Rows from block 6, named by matrix and row number. Rows with one number belong to one attention dimension. Each number is 128 + 32 x the weight over its row's rms, rounded and kept within 0 to 255. All counts start at 0. Numbers have three digits each. After the name is the row's rms in percent of the matrix's.
# q: attention query (model.blocks.6.attn.q.weight, 192x192), inputs 117-155
# k: attention key (model.blocks.6.attn.k.weight, 192x192), inputs 117-155
q.25 092:108174175057168134135127134149152114123120132146171107105111160129063086096162089132206086096131077134098144162148071
q.26 111:218072094089145140102099168118146122175187151143102148130142140180162133112173162067120104155146115132110160165104152
q.27 114:062118108112107077164123089130097165039094119156118160166118139079130148135101141205096122160106175136169125132191087
q.28 096:074131070113179122169132106136215131061068156156182113181086185127085126149173106152189105157136125136138134139166073
q.29 103:158125079114149124161080137125164092177147147214178170134125105147153136140139085053153110153173117129108153156153120
q.30 104:152154121139098126126144075114139161124105080120069136145154144087165177131119185155114154112104204179166146085105084
q.31 095:044149147106165147168118145155139158104086115153145081163133166098095109106177089128162141111121137130131106159139042
q.32 099:146116135097162150087160143084148133125150177100146121143114119130084091149131120099150071140090062122125110143128144
q.33 085:134084099112132115179084146063121171172072130143077169089138133145131057159175164114093187085161102137109092152099099
q.34 096:081185134124193114150085121204093084089122138087129145145082119157133108120148192088139122098081113064144150128124119
q.35 083:133167136091174067141108114075128112139085154115189134199113142170099068184059112131085087143217103107152132176142156
q.36 102:153155196115151145120123165129103183107110155114163134143169216144085111107074075141129129151151064125095124123141133
q.37 079:122058161134132150127163123150109159144202132103139093105145167095102165120100134158153110167112127078086086115164130
q.38 091:117142184120140123102127097139127146114132106096150132093067182101100138077199083102123074124081072107116111113120125
q.39 090:120167130101104113092181104169101122141136116101120116116104143116094096126134080108117157127144151122100129127097164
q.40 101:054132111077133142082177123168197090096138093122131149150069163115058127080135076161171107126123134076168113108203145
q.41 083:097124169130144130115151146094162103132180150069157097136083103106106158116137120081133082126115125079119127101108180
q.42 100:123129048156108130177081092131083116151141079134101138123113110086159144141088136113138151136145197164126197136094119
q.43 097:106123140115110112102182110144132059162118114139106101152098031138118067132145152101115123115156143090168127140116168
q.44 101:152127108134058155094114099148146161152098105145136154102147133103144120143077101114072154107122174168158155123121081
q.45 101:126129119149113080086130110150108142080085114132106127133141219112160080166099144134173167125168149175092133099183127
q.46 086:092106122117164166105160107188139068088123146105148106073086133056126049131160113117121142138158104136174171132109112
q.47 104:177127098104151078162078130133109150165099179178145165182136187136116177086141121095120143158159082131094151116106100
q.48 122:131137139168141051123131140116101147133114150108124153159139125145118156135151166166168151156139110093101094142167205
q.49 093:099131153083082154081146113115133141151064116043116124148123080138160159160155131124129145133127119138148136150088105
q.50 102:115163143106195139127126153187096059126087143129137059099116181077092147068075111151102120158116142175108112138105105
q.51 118:142091058132100139141120110124209201042139144149138151143141161118162159123162109102140175138152146070172114100188121
q.52 092:152063108198118126109148188058142134136152114118088148091118116157128131115123109105125151111159070065080110133156155
q.53 107:101073082146122152123143106100164098090155137122158120074122161120170148112108105094105082108113145119185163127140107
q.54 128:119151122120167153134165069145133082130100080102131074097136113065156122097101104115083096132090176171158147087091136
q.55 117:134130102162141166135175121182121063123115093154115122101144131105114097106067089094079113119145122193139157095151103
q.56 095:089075128201146136158141126154119134102156105133163110136110169153123133086094104074107081179143100104099145077177165
q.57 113:137112101170144116145084154135157123126180181161157140153101152159085184136153179125188140124154107081096102142209120
q.58 087:133145158047163144113126127158110096126110119124185105166099132074164121163170187155133088141077136149116082110062133
q.59 084:126173097117152115179113132150113095121136138116104115111130109115103088116140103069107141165151178151170148117103075
q.60 091:145127187101163140136139161203108086149103140197083081173142100070120133092091124144102125110116077220123172101099085
q.61 110:128120168148171075129162155131114118129137118084136080134133139094091118152150137134118109158146102162095104141118187
q.62 106:114170141074100109073174153177101096144144150092112121114108114109135126138100131143157134093079129146172136115063190
q.63 084:135140119135160094136092074162146161086090162213134118171131214121092156085157179171152086208074117084134098125125127
q.64 124:115111122162136141136161155124078093176179129065114065124149061167181108141148140078093100124165106122131133145117120
q.65 116:132141129155118193163077095116109155204117137092147072128096059116193118112159125124107102129124140099140152081053102
q.66 089:084130100084088114126136127177139121076147142168075170129145181131132167137122147150200145119143121081125044125132145
q.67 084:167118164163109090146128147077113157129159119069105068123110138138153128154114192157159118131142136128124114126064119
q.68 106:122178184192175109105120098150137152121075155144118108156134149067061116105113128148186119182156132163118065121097133
q.69 115:057086120195099112118184141100140133127147073114177127080163134158181137126132114109134113098163115098125130152165133
q.70 095:117053104134096130117139099138129158138099084076119148154159175146135118163128102140137079141109159149146095127128083
q.71 090:122107130118086139099132115141131154166112125098108208058158163133184093159136118129106151128141123120089132132140095
q.72 122:109132093135124099094190131140140087117173138153152142113152166152172140119165120149180139127168108113123104122190157
q.73 084:127140074089130136113103124150133140121121171192139181121121132119089133120139167173202161138130164140171072166162137
q.74 089:176115148164121178146096159111116165125126085079100117125077130128146107112091140139046131126151166113153123107118112
q.75 097:061118093097109086157154143122173170077073137078205091154119146142095142173140140158178159152098082124135027168197118
q.76 087:106182112109148138112146149127162114132130165122129162142162171123102092167102097146156160115142067123121050195135101
q.77 107:175194149116115137168106070149121177180130115160132149139128119067191082062083178131090090113071168125110156126042101
q.78 110:128102164136127201132080047146145144164140081099093081133106072111156097106104183089095123108117187099105137110055148
q.79 092:184151170149127121116148134126094067140107127139137057151113127064070194083144111114132072158132111102111154089114122
q.80 089:121174107091110085135161153131168110193148095140192093125138089140134083128171153176167110078148148087174127126064149
q.81 081:098089195098059193157141135129114144066164090123119155110092142143137152117130138116133183113126087092125159130137148
q.82 088:074188125120135115147193112128103093115117146161112154179092075177133129117091091183170132089200106132131120116146108
q.83 084:150122128124097134134137119130114123141124110086117137106200151147143120178195140120126134111150142119108067073068104
q.84 108:173091109128152102145102118138134166087093167178144130182092152112086140122154111136107162161067142120155124113157154
q.85 090:103188086122134145164137116122124076133118121131080090126142133098130151133146095090123126132111143166160173110066074
q.86 077:174091118090129112142086161095191187108115172163144173136090183120116182166104129107115198181100154141090134106206137
q.87 086:156156099167165096176082110125127140118136176195081184162098131127128181150151130125119098139146159127135163166146146
q.88 093:104154103075154113147095087177117132093136130146141156082084132061100173122076082185119144129094162131145174120162141
q.89 095:114107160133137146120119153137135116168146095091102064140186090136150082139177110119190094064097098144126115111028097
q.90 112:115134126149092182085184200117102135131166077036110062113152125120177072176167070088123135072125119115116146129103086
q.91 089:085139148119132086124157197176113111095124145154100147121151091156120112183142080138212129064140089152164154128203126
q.92 078:142033109192096152147118109126117132049174139149114130131149158123074140137118105151120126122146135107051147127127108
q.93 087:113116163127160171124185184158125156106136124155117132074161100138091138128093107120172140100148053178142129131102124
q.94 096:102125151116148127115147181159078102129142115124069164110166119163139136184116044106211127087176084152143125125100149
q.95 105:179139109160075164131145056141091119109103100099146072120139108099165134100133192137074174147079185133172097100097074
q.96 109:156115117115157132167120090169142145144127146141171185168101127184107109098076143117115135175112114084102121193202131
q.97 096:205174116162122099122076080138151106176119147153157133183096108134100133057122232151109121152114149106123112131121107
q.98 092:182137113084089118068134102096181159134132101161152117137162125120183168138153150162140129146126186139142166094102169
q.99 098:139171133117123107096175150113158088121127145163142167160176102054151118088146165163125130120095184196148131084093095
q.100 113:094122050075131136069192193144162118105177116170142143099148119206168127183108097082129143060183119124152132138150103
q.101 074:117091105130159113096166127169115153018172156143126154143071136094116175062148104130120140165134116140164115122195136
q.102 084:110136169164087087120105069136166130121146132194143087171069140092109166116161148158096128161096171129118136121172136
q.103 139:088100114119121148130180153091088117100114095109093111070145168095112185154158078114113147112161097151109135147118153
q.104 110:105142156135136109099130078141131108080146154182139110124095115095101083092133129176164126176051168127133099085166121
q.105 087:079132106143141118083175186139115103093208130141085104100162135177131141168095116075149112054172152110123071192165132
q.106 095:130133131105109120149158095175101093123149163142173126115161136082120125121132131133097067182083115116125124089180159
q.107 094:107153144182153130104141152197085042105099106143142124101176108114149098122068130136149114150105144138129038139167143
q.108 115:126059117139157102146093160068117172177118121082125116145119151183091138133122125093114160128173100121078163188099090
q.109 094:185102059098121155091134112114174150175162174132119104135126098192142111175090151118191209107083105150089129158155115
q.110 095:100114117122131106110169168122138125132118090070074098048150098123154117161144066072067156096142120195121123100086103
q.111 106:137178116058076163110193126117105134111114078116088099071172124103152145170169136157162137089133133150159116111154152
q.112 113:154106084128143115147074080082146189123148131158113185156054167135101166082159138138131115156126150097090145085139104
q.113 098:160118107139145130164121100143127203152153102116120129202085180188135147146140149139114145155132135105117167128140159
q.114 105:130130099129175107152103137109139150124116189179097202169087164147145179146098136090116167122158133053140121131175140
q.115 085:101186126159144100173109118185142089112140175114160108114135123154111114097093136147130135151128170161116228076148107
q.116 119:136129114093100153134186095098144162090113057073118082113072096091143166135165148157132131147093173142143143081085101
q.117 103:145128195137120133126115148093065116198180077102195157105145100118155098155120135138129097123102133161141148126084127
q.118 105:068134159095140128137173125170097129072075123101148110133096118101115114111105101122081062194086146157123194149106080
q.119 113:132075092117102138150056068062173176145135108122129131178075118107151164152153135156077169201137205078149171144122137
q.120 090:125084138112122099115101121103128148078151115096163143116169126210119077161114143093138178139166120108162148153106134
q.121 087:103073095137115109163096105168148175067117140139149089146030126129142169106087157115102088109106171181128117152202141
q.122 116:152154147140117106133078101160175148106101191184102129153072160138108137078177147139133145169130158097090123103121101
q.123 105:121029055130134092140055100071153133137149101134126217140115102171145154159114105064101157151170137130104172151160114
q.124 108:121066037129103141174113096099152131116142107148115136134126122132167135157070076088118119167138161177157167170165143
q.125 122:104124108095159116115189200085069072136128149076076125107147121123132111139162089125143136117156056138177109176125137
q.126 129:096117131097128174094218176151093066154146095116119149098135097107158083177117107085147116099131085118184113180119105
q.127 107:164133101109151126120180201118114082122168119119064192111178132166120105143105107133127141093194061147114157199132125
q.128 084:098146106176180118146154073146137111184129169135185100116143119159086093085112169095101138114104131130161113154133157
q.129 099:101047131145109151169141118177130131095100094094141031145085102100158140112168116159081125126096179127159162113148097
q.130 097:040128078101122088139169171100129148101135135135092132162130158169159141153118103144193155081130125122172131204113092
q.131 093:098196144126196100115173145110127139143148152211153159154145108199152150159143120121196139122168146107096132142131115
q.132 101:108166160166140145132082142111115174140116124138148097150147117157084149097124123144140125127098118180117137120123176
q.133 117:167082165166131125121091070113134161163115111092142044128079124151169110079147197104080113160108131083141089116118135
q.134 110:202189106142130139128120162124108064205183130198099195122146116141103129102126139062101148158149101142117110151074177
q.135 080:132067157185093189142138101110124139134146141105141138157113181211120186090129063135212158133178112108092159129178170
q.136 092:121128116106100120129167163081092156113163113193040184125144149170127156193174145114154132121131150104154120118115099
q.137 117:152169097146096114119129156066112119139134124185102186106122137197143145177155108147140126105198113113114115133086189
q.138 100:098131117125100093156151147116145122154129121194128179152166084143162120151120135125169145109112170122213130142125130
q.139 094:117150121103109120114144170163150137100181112131117207150118095135145164140083090156156130112179154115120138114221098
q.140 105:179121111101079200119115155122149162135117099133086091069100155079129118070103114098151103134098127139093163103112152
q.141 105:090082110102136148130104143171125112089091126077129075138087136061162103102123128163091136097103138161137119097162123
q.142 093:101151111108077098119195150178131109097184109175128177164146094160134151200127126169158103109151189167114151125171118
q.143 092:099137119110142156121100199119101141110103074127141144142140172122096157155127061085182136112156023128091127174098163
q.144 089:108180126097069224042141171172143121113116075077085076110126119078121168130087124102179130105086091194093079136080180
q.145 101:178099135162139114181088120096168109184156133135136102171113101181173097117190178157112126106138191088160138136063112
q.146 089:125109118125169095114115103142167108103086180158160152156090142125101098125092149131103168153118111062112158141192132
q.147 087:129175134129134123161122115156088058166132134155107080116101147136101080145071140180102158171120139104154168153100137
q.148 108:122145150159162104113102106118102109206161142112135131168111118157078108108152164146098125153136054082144128166147174
q.149 097:082105121139107151090207098093156138146151096125156135111180133130186144187133165180181091120129140118181068108083069
q.150 097:143087127128135111180088085122129167096063131167116122176031182101139125072150176121069110168151177133152116098181097
q.151 112:137141069083154107132084090182109164047051134166134165136132163079096078096137128155075111153103153148109147098146079
q.152 091:066179107073094137147171134183134144095113129104134097123137164047206124157079130153098123124112196143168085108101071
q.153 138:134089074138127078153066112065168195097132148174136188167082123139116175092156130140097124172141123111128171107172104
q.154 082:086192126149090170127170137110140090127134129132124124120230138078201106173180114124168138077176174170162130162102104
q.155 115:115129117117106122138151078178120140093096125140116119157143210074138053089114142159039132179112179130146135099109065
q.156 093:095151154156131113120186132139110086185168129083136124143147096152130138133131122102189103056148118143171070102117186
q.157 088:152143082143108116117118093167188182142098063142111111162113178088165067133139153154099072127120204143139162105101114
q.158 099:173076127135096173133118120142111124107139076115059082102099174084130163098132095125115135115147138143110158122137097
q.159 103:165141128123097150131090139137111180065166098125099134112096171124113171147198104125144130128087066184095128124130116
q.160 098:099152107166141110131139104162034125102135148131162096140132161078124126103129141130110183160141158121151115161123144
q.161 078:134147128131173158087154128149104181047114107140112176127117199144113171181122107166121088140116143104126162144155079
q.162 088:082134085132093107193151076136126120130150169129165155166001141116141127128093117124098096098161163139133146131184076
q.163 113:143151149112106149089127124117151136161143105125150158087094110125109137132152082123119096150086146166079150107085122
q.164 074:150074088091123150148150146090177148063152148154118144064155165069156136155223134135092204093111093086171115121115155
q.165 097:114121128146089107115115122124130145123123128138146048189176120100120150133115152156152112148117147107183091106120113
q.166 115:098154142116114111134161157139097070083114168163129152165176100164117090155141081126117142134167128114137136124174155
q.167 080:143146110071109175090175138066120129102119096080137121108194101069116122101167132147165142082126170179128123097090120
q.168 099:169117125107092166152070092125187137095151135168087165133121145083160175158113107150116124096121147127128124140151097
q.169 078:050160093128167160166072108131151150095169127094134047157176146150125115110179144093133146127147121107134135124178092
q.170 112:153087153097123163143104123124128173136163078090112124092071117068088175103141166130139139133111151148131092124154140
q.171 085:100171106122122082163112132169106119113159176176073067131133159137147161118114123069216126163115130150125155100195092
k.25 100:154149114195095084104112151171132163102134135196146108129119108188142129110155160190143176099090134119102156101138187
k.26 107:050182165099110128070127149119102128109147110138125151098149079066101185151105148177134108107106114133137150112139165
k.27 122:179122125132122154164127082155098113143134106121095121078146195131165108111151068039121130132171145121119143168091116
k.28 093:115128121198111117131138141099144192124139119137123075108120179127165163158144147077164142110177136114118182151119156
k.29 111:130132153178071108117135119140093185123099112134086149125115100093129186162156108200126144147152123153120133076125169
k.30 112:119180132072187138168194144139087129099122139156141116124171117121121126080113099083150139139127153068166139157119151
k.31 098:137125107147122115142127110092142166125151133160171114095107128181164104080162131093196127134149109049098128141145128
k.32 106:142127166121099154093076097140131152125140079147163158138127124174192137136110121074081162101147159170090151159167179
k.33 086:113165117114162134143099125173168061125098132146113136104147129184126129151119103044117087082128084138124075178178163
k.34 091:096134129140142094134157173115122081163143143124095167180127158170120100150118159124120148092182115192155106170152117
k.35 089:129123133118096129089135102134158158101152101164219157143131108160142191129158158118092069142102165061077088127117115
k.36 102:114127104083119172106090118175157089141113117166138146130126132122133130123029077142140115082140157167099165159175147
k.37 080:194086136102121134094073110140136128129125082154155138081107173206133097107079121159101134144125148155135128077142118
k.38 094:152159107112119084089142053165145118135089101114137110103159213107163095101141119076100186145122166120078098104129063
k.39 091:147124166138183154107110167125117135122157166130112114093154220136036148125128079177118097146162087156089175145157133
k.40 105:124096093140097150158088094108174154073138106091116147141091190139138100135111136148142140116140155144172136152092124
k.41 082:158098127180085122112097113155110155174129152138167158106136134142121175121100131094098102140097142109113127122153163
k.42 102:085121124127163140106169171099135173131123143071102071129108107062100117104151118169144114168127058087173098134100103
k.43 096:135093151183146142165153147081171142168183129068115166140110195129156131116159159167128131111191099103119126098148144
k.44 103:124117124130160140120147171096147165129121129103104118136153118147113121117155086128168095127103046137115120174067102
k.45 103:099169104133106149126095209135133101084104169120104168122111080091103179144082078114152106101101092134154183157114122
k.46 093:088165169175153150160144142104105122129117119098125141128130161119142106142145102150101134127123114133105087110107050
k.47 102:105197092060102149159137156129153079116144122123176116104147125100142085111168062056115114078106177113153128165107114
k.48 124:099106125117089113094151146157139119078095106118085171170129056197093110131066095147119167119115091134112166136199106
k.49 087:073150123061147171102138150183138091117107090082127121134091097090109067170093101139125135084095092124171127148101136
k.50 104:156120135167120120174127125032104140117129127121168157119162184150166132123211160108136140154208120125142136163129155
k.51 114:149167100122110166151131086184147139134129145098121070129137180126213131102075176073140131092122194119074119089125106
k.52 092:117141130139116115119043089161130129117174146202123133115144152162096148078095097056197137126133123160118206129230092
k.53 102:118196124150135164148104094142145130087168135153131159121095200070141153108149138096169118176119129118111108124125143
k.54 126:163188145114150144153158120077134076130114128124182122123112169073119115128206137174099127137095143097152121079002165
k.55 114:147167161165137084126135062076110146139110154164163111095112186093111155126214130131149106150139188094093102093122151
k.56 095:142187096157115143134158080119115158129134106176104123124118200069110178123175143105147154174121180200054135097127166
k.57 109:091086126167058109148112134133145131128148125164115141162113149172199122129099155109151172100147173132087132126205106
k.58 089:130103151107172124177136140108124076143107133081117120152159104117139035184191100150079122124135122168185192155051147
k.59 086:119065151156108104142142133044123154159150112206132091103134185168169136113190125163138095149123098127188098183159123
k.60 093:184106110146144115164115138058118158170138141143146133133181092140119098148156107094108134136171088101165108135096139
k.61 115:111084131101129084097150153128144125098070135127124118128089075159082143126093107133128119117099094170122129146177124
k.62 102:134133114063125128146153140151152105142113093144108147108105089120118084156096097147105083079120118122185113148107112
k.63 095:188116141156124133146122101052140133121089140113169129114172159140197098153124199138108176142123110150135139110061158
k.64 123:112119115124123100170149185102155103117094141118095090159116097132115128144189088154168121095163085101180144177081117
k.65 111:063144056031046107123151130136152157093117091085139133119128134158160147226154130105141098092115146148137141145103124
k.66 088:186097158163130129116131100150085100202130101127111115147165175143063129081092162126110151149106130096132077128075154
k.67 087:099159110097156091175174176108096116158165127100116106115161130164129127131143093157138117125170099113143083139133142
k.68 103:134088157184147128133154119139071051179148100117132160123134079130133162068101134143082138133088042080154118131169145
k.69 113:179152093130165111163156167108139149141135156125091119152145160097073121117186138125155088125135113116161136128123102
k.70 096:148226062041067136119142172097073119108136157124160170159148175062153176120168111155159174138102122159125148121118127
k.71 091:102163127072123122106106181128137132092149152153135119151154087099081214191140141169165152100051175158099152141120143
k.72 116:173133153110189125139156138124114076139141152110106101137137124092081114072126185147102115179107092116136066155108145
k.73 085:196187181104159118109149089150114128137100179136171184121131114110095063086037126130085123196151146166077104111098126
k.74 092:104165066144082105120101132085141152115172109142119143152126133158200153192174129116167158110147126130160148095180123
k.75 091:208150084188154131145089108113091098183150136173108135096191167096134127078140091101076106139138157106109141137033156
k.76 087:112161160128086094117137142077162109197175132122138161160123097133123159149160189102113136128101106081122143107130140
k.77 110:053147092092042112119127104081125170104114113064142155073165134093144132177113105120166160108066198172101105154138128
k.78 107:068116073076101136119153196134155138085103108144126126128146119160170186196159095144165137098138171123106170136135128
k.79 097:108101159179090143084152116113090089144115098135114164151128099178142096149071097165126132176144140119131099140203142
k.80 091:152117131121154152169114172130170208131120160110063135119142146128106087110124105166071099103152083086126098100131092
k.81 080:110166172141065163133142156087119145170143065113144097131137120093137160113106108100164106127150173130073115107097087
k.82 088:105157182153105164051197061144113090131079091149122140136157118084126096131080136093122114100122139125200122100099081
k.83 087:172103152058109149103110150101165239150168112116135140101165139163160149162154151170115123106113088116141175118165143
k.84 112:103149071143083133099121109170116122114149131164163184114096165104145147144078057060152153120127153159126154119225190
k.85 090:122132158125166131121156146187137141094121153158119142136092087087091086165101087158140145167070109156177093130157141
k.86 084:095167088139127116145175134111183103119197120188173124117082121102191174123104125143161189135111192147129216060145167
k.87 090:105126102119174106083168081101171156113137102178199102120125148146197127095122152175128084116087161148110169087155166
k.88 097:103102130101111157106173091105122116127168108119231126129108109130092138132137107129089078171123192114155167086094189
k.89 095:160120154113121121179110200061102150116131122112046122161123102070068132129123151163168132088122093147120092082100093
k.90 114:170187145163160110170131176082170145159118148109100096182139068135093128142126165205148117135110122140152096148089092
k.91 092:122121121181079117129131078122126075202095090106083119123200108115170121126120138125156143137108144103141108116087055
k.92 079:142142156133101155135135147147176136098159099144124083124105043152147147146140167160209130117141169132125130111133112
k.93 090:145166121130092112176159144087139108163098124155075127138126089091115151197072173174175130151129102155137111151079071
k.94 095:143153153148102143084164160047141104146125094160069124130163138115137170136122161175159112073098135133148067097046082
k.95 105:104106119099195100158103121177117191121145163133147135120114137176096156139145104131127122149138068110135152134158150
k.96 100:136152179119131085187136078156163070140127181147141176141123131151154081089143111089118116114126090119131106127100146
k.97 095:113178132130151111163130100103129124153135118097181059135172191118142125129199128107160107176112090130191111095056109
k.98 084:147138096118109108142114128119093134125169114109130092137128110132134132128135174105118103112153108123162153101099123
k.99 092:145163074127092098159162133110105125106184094114130138142122141141155148154141130061128147128151113106133125098163139
k.100 115:170132127142126074159116123122148120090134129131102184180119055165129138143046120156083161108164114048101177119192126
k.101 083:075132076103160124113168067144144130116165155160096118135171193101193144113123149143192112126110198132172100071145117
k.102 085:122119120128146116139140071112146075115132166082096111111137191067116121074143154144108156168147165088158099109110080
k.103 122:156104143101067180088155161112148165136126095181081125113100107100127183156084116146155142123089157136106125103109107
k.104 117:120156129147134091134160111127099117160139082080146094105152193121126112112172087078150136124177158167182086175101108
k.105 088:132111083146150112136099143199082177125130088140111126144085066132121138129075155114141197102134129080109162163188108
k.106 097:126094116139115135166169114090087133129159119071120086142179177135133093128099100048115099136191114170120069145070107
k.107 095:088104136200129120163130133099076143120107147159083122138105119130122120147130072122106116068165123146087096180174119
k.108 109:186178171090158161107117147128131124152143164183130168136079078158096173145067126155130111096069113119125156102120171
k.109 092:156152110057144107158062122118115101077114124167182173199105084101106121189080150108080108169178110081139205136155106
k.110 096:129155116121115124128120202151110104142116113207124182145121047143124167128097098127147113096143087142057170166116133
k.111 104:110093107122064141104169131152165154103120108124134127131109087139137192166133157118130171109141172133104167100221107
k.112 121:152096122174063144167059123115166176081111164114141140093101230087113196116186131114127171124163188123099117108153085
k.113 097:118108129118140118151081129055111177094124130109148190137134226087116129109132150106118154130115127135094141127101084
k.114 105:175158149144137100206078154076127130126115155157132183207129168117110146130135153130145145124132137100114165114155142
k.115 086:116153169150097185157105107095149113159160127110147102122120193104195148086152107131195095143168176115107120065160115
k.116 119:120120085154046173109131144158191172117143120126111075092107119120166126124141077093125172102200179150094126167127079
k.117 106:135112129076160117090110127138085121159151095107139082108156064179162108154086111117130119139120114121109118140071149
k.118 114:106137079118083101069173117177139127065119132146133059123122162143152116137200093140138094086173211151153129156116060
k.119 110:221150090140112132145087157062164140165199129163088117075091127116177162147156139096145156102137149163091113127092123
k.120 095:132066189153151136155115131037042133138127094099097156141174152137086141132142148110100142205101096074095137112143130
k.121 090:185182143138120145142144065188221153098130169157149102154080199097167121064209129145131161121098150150132105096118063
k.122 120:124115109150089129161105132149188200040094127132101113128109199095112161112209088137141134119147175160093118106184076
k.123 103:176137107109170155139074145091137116170156160135118181119116129169103111144140146103119172132114090116148128136059136
k.124 102:151160128089127165176138082024124098146131154140083189087120169125172136147152134135108124149156112129146110148034129
k.125 114:082159120103154126127169161121082089136130131113128126150195088144113124202097127136116102115127108123188144185123141
k.126 122:093137107077155117110218142108060074182111113103143139138157046167119113155082123138134135140146095085177132197111140
k.127 116:116126100096171125130134179106086066160082120153125155166164072125116113153068131111098132147131119103213118134111150
k.128 087:099080114127146118134168138057159173134135171129148082094145176182099110123129093123099148106128081074186126176153114
k.129 094:070140126122150128105173110096123099182133107120137188157133195095128143075098124140114113164144169116156102184109107
k.130 097:167125112101125167081100198096145123182108134136113131147141095110126151155138121166086123141082107161136138111100096
k.131 092:151127106128103168116126172106143098161112102179123091090136086126094083135121079133127096121151117162110147143121141
k.132 101:136178195125146142128117145109106173170170126129184070099146136194149079089171108076141107134131118131083102118116164
k.133 109:057144131154116108147111118085097132147181151099143156155107146158132138112113181117147136173116107041148113147125107
k.134 111:147100164121149140131106175140177162119114125121131073156186124172095146132154181176127150106152088124106102109178155
k.135 083:157107099194144131159134156148120144184130158103170080111157066164127122114172129080141152091170108143091158149128172
k.136 095:162167101138103148129113106161090128102091094108150133153122062134151122143122169137103129127142158210109140104076130
k.137 113:159120087111102149160122201126080192116048110155112105162111098100149118120136144156110122093122082163094191133138113
k.138 102:133093079120114108138149189118100158105078133124073126084067086143117164142131091101139144100163097202108186163156099
k.139 094:157097098111116152174120175164089143155076160150107123098135093151161160178121091142097092104178123183109147148136117
k.140 102:101158151163149056104113087158081104190110131089151087199182102184120092106161158149148139124140109105093074100176125
k.141 105:068181142136140102111154061097124104112140138101129204092142187123166128157111113161081104173087186133152117114110136
k.142 096:107129064124164124136166149179108121129142095128112132116136140144149117192124070151100102071160170186170101155084071
k.143 088:151169151148132165106087166154157144134130107127155070144171116115115109088172095169131127123108126133101133094130164
k.144 095:123184143138150115140145129143113188163131148139153129144203122148120122148122153107130131116111151104171102110108149
k.145 100:117102170153123100126144138131099055120155107099162108098156117109098136141086077122149056162146073146135107153149113
k.146 094:133104097131107158091101120114166167097121087156121135110087081131232150134110100138133115139140187165108140131147117
k.147 083:091167079140120101154121100102120145077142138152094160090098136125078111126127216091132152172170084171137141114104132
k.148 112:146165125125123184119150174136139128091137122097043060105084136118125173100155107060133137143136047147070159117090119
k.149 091:096131158122142129150125156162129126158105138156127125114146114150077081148127145179168151153108077136174072162181090
k.150 100:151091105142128120154165123123130143130153099113106129108133121108208114143089113101079121165168142117146092154172136
k.151 113:123111068091124101143167130157150117080125139177116167133122139108143110131110092093094118100142149214127158118152068
k.152 087:101105121173194120167117122092114170114071136148154140174115126161080120151215162130165146090085113130105108179133086
k.153 129:117119107121125150070188131152123090103152081138101139069112134126200098147100102104114092094149179158153131125126079
k.154 084:122084112163164126139152110135139116118097167101133140132143157146073137135127229181145117147076102151142089142241081
k.155 104:106089074113176114177151124093115115122092140132115152127134130114107102131127116134082119138160157130169105149173141
k.156 103:075113195184122110135135121119168154126104119105147116174107130198124135100146170166196135119080084078111130104140164
k.157 087:092111087154154114126153127127123105107121160141062137125127160095146067117116111123102132182119159130174081190135118
k.158 095:101121088125139184129121078121134119120174090076151102133100192140175127101232093104156122165142143120103140113083116
k.159 106:134160127078116103086121127158085122163139146163183138124179124103174108144141154096124136132079148085074161125079176
k.160 088:080156128130133125101131160136085098145114126158150105121141113125166113118146087076135151127160150147176104146191094
k.161 081:119120131095148137185160103136196115131097111119177140157070151118083086142157174125067100124127096146138132194124111
k.162 086:079139096139110143130179077159113092088107171067178055147126132105177105143161155156137116096096180140175055156101104
k.163 105:221081129105120121126074126078141171110131146100183149167095160182172183153126203124142118106149141102091143143108142
k.164 076:169100177148123156060102183177068093090101115069064096153101109101131076167076114106147108161101100119118089202121097
k.165 096:130128129203097117106129126118078098116177132122136079089159129114210112097105122093120121127184120083156138116122144
k.166 109:082169136136207075168129104135166100114068134160097101166136088089084140123179132174156123162101112126201133152111091
k.167 080:143098153175142121134084150145144173128141132106063129181065058156149159108074170067110089117114115112154155137082139
k.168 092:093078131102141175100159115125077103136153062038105134068090149135147101133065132122099125083107140144122098117077126
k.169 079:058119106136158107075134111202106163128128165144154176111113111099144148112149084134101085200106159135119100098161163
k.170 108:152108139127060161070076148125079152116131097131128139081123147175190108152076144125079187115136133142068118093128173
k.171 088:093157107156119143085178133102136116166167122133200131108101130143151049153200127071143125162105146043170069103143179